{"input": "waveform_16khz", "num_classes": 3, "arch": "transformer", "qk_norm": false, "moe_every": 2, "layers": 14, "label_smoothing": 0.1, "loss": "cross_entropy", "residual_init": "none", "optimizer": "adamw", "beta2": 0.99, "eps": 1e-08, "max_steps": 7000, "final_lr_fraction": 0.01, "warmup_steps": 1400}
Rows from block 4 of a small sound classifier, named by matrix and row number. Rows with one number belong to one neuron. Each number is 500 + 50 x the weight over its row's rms, rounded and kept within 0 to 999. All counts start at 0. Numbers have three digits each.
After each neuron's rows are labels from the 100 clips, of 14848, where the neuron reaches its highest value: "peak on" is the class under the peak. Only what is clearly more common there than usual is listed. The data: short made-up English sentences, spoken by a formant synthesiser in many voices. In brackets: how many of the 100, against the usual share in percent.
# fc1: MLP up (model.blocks.4.mlp.fc1.weight, 960x160), inputs 0-79
# fc2: MLP down (model.blocks.4.mlp.fc2.weight, 160x960, transposed), outputs 0-79

fc1.554:590551490520399420536473547534470541488463509577492408434508471473486541516533499481508523446534541447596415557518519549505529547513413511314485514482476482496453534490449624650448495516575627508487492502503543555567605526416484555603540443
fc2.554:545530547476538502608514398510542527589483502540476531502482546584563528508483569493515514521510441482451543441513500520518439485515507536587503514532534525479515558556484561540527591423481419496479558507604424554516559398506509465441482456
peak on: silence (72 vs 46.7)

fc1.302:565550490506483573457501460472487483504585525467594617451538497588492516499468490571577494506452613458442465493494449521448529508552506506550545496459475507479474467493448682493478544454601622487553468505466478455514650442514428512479532492
fc2.302:535537442490588480480490505488495591424478482509357513426460606519501486528543492478526469437564422426524486543502489490519512461510412509520556531575515538499468483567520493452587477564407366539540539483529550480502575524540460525539410438
peak on: /i/ (28 vs 3.1)

fc1.655:427379505572644478499449417512572466542512487448531470511539481495544465449545493497468428489542442580421525549497579420443475515454533546461511447513522522475550528512527543595441534468407490557451495429431532539537418516416487443434541478
fc2.655:559629487462491499513534550576481533570602499582489480500456541520458520483520562535493512601471480498466588518534504503523413535565549518454523527408429509469590496537445438480568388534569470530520595464549469465449445459449574559557478477
peak on: /i/ (54 vs 3.1)

fc1.607:492589570501395530450534554458501572570527465622567548548481420538559576457492454544527514508398533543559487505523466533484544443522457475557508519439470586509409427502415659556404470499456497489442508527577450522439533491490522444472479487
fc2.607:474384429539495456485504514505454548353461461376388564474515579545485411549565477456519447405537502465521453477493512468520559527485511502535498548567511487529402497503489494425564511511385447547528423522450567488521580570498471513549406449
peak on: /i/ (31 vs 3.1)

fc1.106:558570412535469494528550456543497466467518502541521493507495423431504510529599499537481525457540449483502508532431495555478511473603515486291447449486498525491521595482607461594568504495501608498515485520526478515481691484517497480576550453
fc2.106:571536433471613462478511493517532593483421521468398567536521621571489510468489572495487496493455523507514590424510485509536458500508371487649529538517449544474495489611475586496497480477478391453496624508517488496556399440496507533434453434
peak on: silence (79 vs 46.7)

fc1.37:536590458503490554523479472542460475514484489447491514520535345470515517549614453552483509518558490506523552542517524468456525529523486502279506494555481461485539525483552402519530376478450654454488523556506493494483672502539526463591489461
fc2.37:523477459454604444425555480508495536499403536528443527527522595538478514458499554439457471481442529472459566456496454464547460464481435460603474521430437504474461464793514575469541511492499439444479547500483502485495406395505466503428462413
peak on: silence (74 vs 46.7)

fc1.639:494582471536447513552543478549452539436505456483440480492538412482472423550575437580457540449474490513522520503488495526463476493567504491266507423527479450500487489481571509534567501470524595474534509541528477476505735458550431439628514555
fc2.639:554472422499602430461520522499501568521410526464438545526536593589496527454508550420446468450479519452484577446502456498547448452530396458629508510468436494455465467661497558496546453484478440448538558487458502493525378461498486493402463421
peak on: silence (76 vs 46.7)

fc1.628:538415536501550461506509464459498531512554560567478516428563429495452490490518486412548526501513472514489520553503506424486561551520554446442489540474509493543505400474464517463482539430550563597564520429425478461491606497500468540538515538
fc2.628:552556554440504520404537492504499479465498452501503480465535567564520496523459482466517446609490529428505394526456486415508500476508388457507514499564516465496466446557513476424509464497551436517529557505532464490449433527499548515543393437
peak on: /u/ (26 vs 1.6)

fc1.524:450507481389496453524494505492529481439511514561540557474545378429469511548531500540475581489448434498591493536494509516552466544572483532444510516477490537534544434487538491515484474430370521530509489501635500454455571492475554496540405530
fc2.524:533498400440506463461559459511547484524555477513480489513590568465473504491551578489510516531476584534458418468488581519530511497535640491463491480489478471549539571516456591460451590580376435492435419520521464455482541487532547510428387427
peak on: silence (88 vs 46.7)

fc1.63:441390565467402435510444453553472483474420474522465574512375434427532524545425566487586498566539490518533496523545519537456482506457482537498465491489491497463494522502523602426580580474573431442478551497482539510531505460519534488485400529
fc2.63:558565475413487504537443494493483523382508497477419405487526509518484430473593463475499557477550500457511497483455458543483486459489472495531537576489565503558538480439509509487373511564491583528482503494422555511464636544610505429506641514
peak on: /i/ (49 vs 3.1)

fc1.425:400491455541491517477511533519413509436508522492524483476457581596441539569500476492497468483573516525420522455524511435497458478469474454535491521536538500540531619515456506467578430505333429518532481447485446509464395543518508601521406574
fc2.425:527436506504513435560440544534520539496509515422438502503489515467482428444563525594438559444383458576460587522484527456536479409485593479619537529453454467529541473485400611516400531467471509470484535496395575504484480486468519482438508491
peak on: /i/ (41 vs 3.1)

fc1.712:573624517505450498506504407491509530437397501450541540526576563441543378467471576427558473582534511515483515474486440476539489486532547512530508454477502488511446489491456441369476547544499411520483479505524501498468504412526642515456580519
fc2.712:547378491442532474477483475504483480501476494436432477450477436515536476522492437500488547430496473505533394547473521485513537477507521501497445510475525474551508535460552536534443561494572558525517416554444569517486668557550468446557409470
peak on: /w/ (26 vs 0.9)

fc1.36:437551545477605547470549467531453467499444472412443527535478544427511553515552557498494449519642499477521510475509507530464516539477424550433508482379478483556507577514563522421543552581433485448496520537480493616500571424511552526443534580
fc2.36:590540505392514508524441520487512460497536455527486425462530442530460476480447497497486531551507433468542483568499440496506391457519465488508581505431573494514548488500415511457475453583741524480574626506477508509471554523566505480511628463
peak on: /u/ (35 vs 1.6); /w/ (25 vs 0.9)

fc1.209:502477611540586481590458437471569477541480528341500518510532474492576456434523498477562503508475494522523514466477459444473467590431520579513520563490524489477506496488514452366475590485455480462479488533486552520547492543457601544469391454
fc2.209:524468520472452493495497487535439488397526499576430470456500435543553498535481443550463504433467462459511446480514523543511497469525515493422514485462503474574527433472588562594432429496634475565508410497436576470479681549506553439493476495
peak on: /l/ (30 vs 1.6)

fc1.444:526476519459599567503504447496481498569422524442531487559455554376478470560533563403508481542600451505596523474550605502551621486525415587501557424477516545485501468504528473390471571477482452521507594485495491558514512507537447498528443458
fc2.444:574542530423516495511468528487495409492581481537482421474518388461473515468433485537515522587530457515541391617475448521497449479510519495419486467469545467554615470462474517490467540564686563522508452505464489493470530523588577472491571509
peak on: /w/ (35 vs 0.9)

fc1.358:580559490527506474523499421535528522535543521489439445433534285425491494515439563498460554474430384538616485522472530591581481567519486478431488566410463552518523432495544508458414502479479581557531515498524448476461522499507472523593474541
fc2.358:462453490493455499494562408558540484500493459577543532524525618486510540478514471431512514540544613427478436433518527533520571429531514517436486484518565546532515572449434525497446590498330508527437398557613505513505631448539550478512457474
peak on: silence (78 vs 46.7)

fc1.498:634486476426466479414513391508481462536513475556542494426571412514514488532575601544468594551517563470476540546599541598510453424598410502507502524442490548513476498510594588533519459488491488510484475482591530537499554554439492575451430574
fc2.498:528435413423520460493529482529487557425509469490357507480500584507519425454535489466513514487500503413525470482494565531529570503541540474425507543531513471558505482473431534434479521547427503539463453561442602458476658474570573499553478434
peak on: /i/ (44 vs 3.1)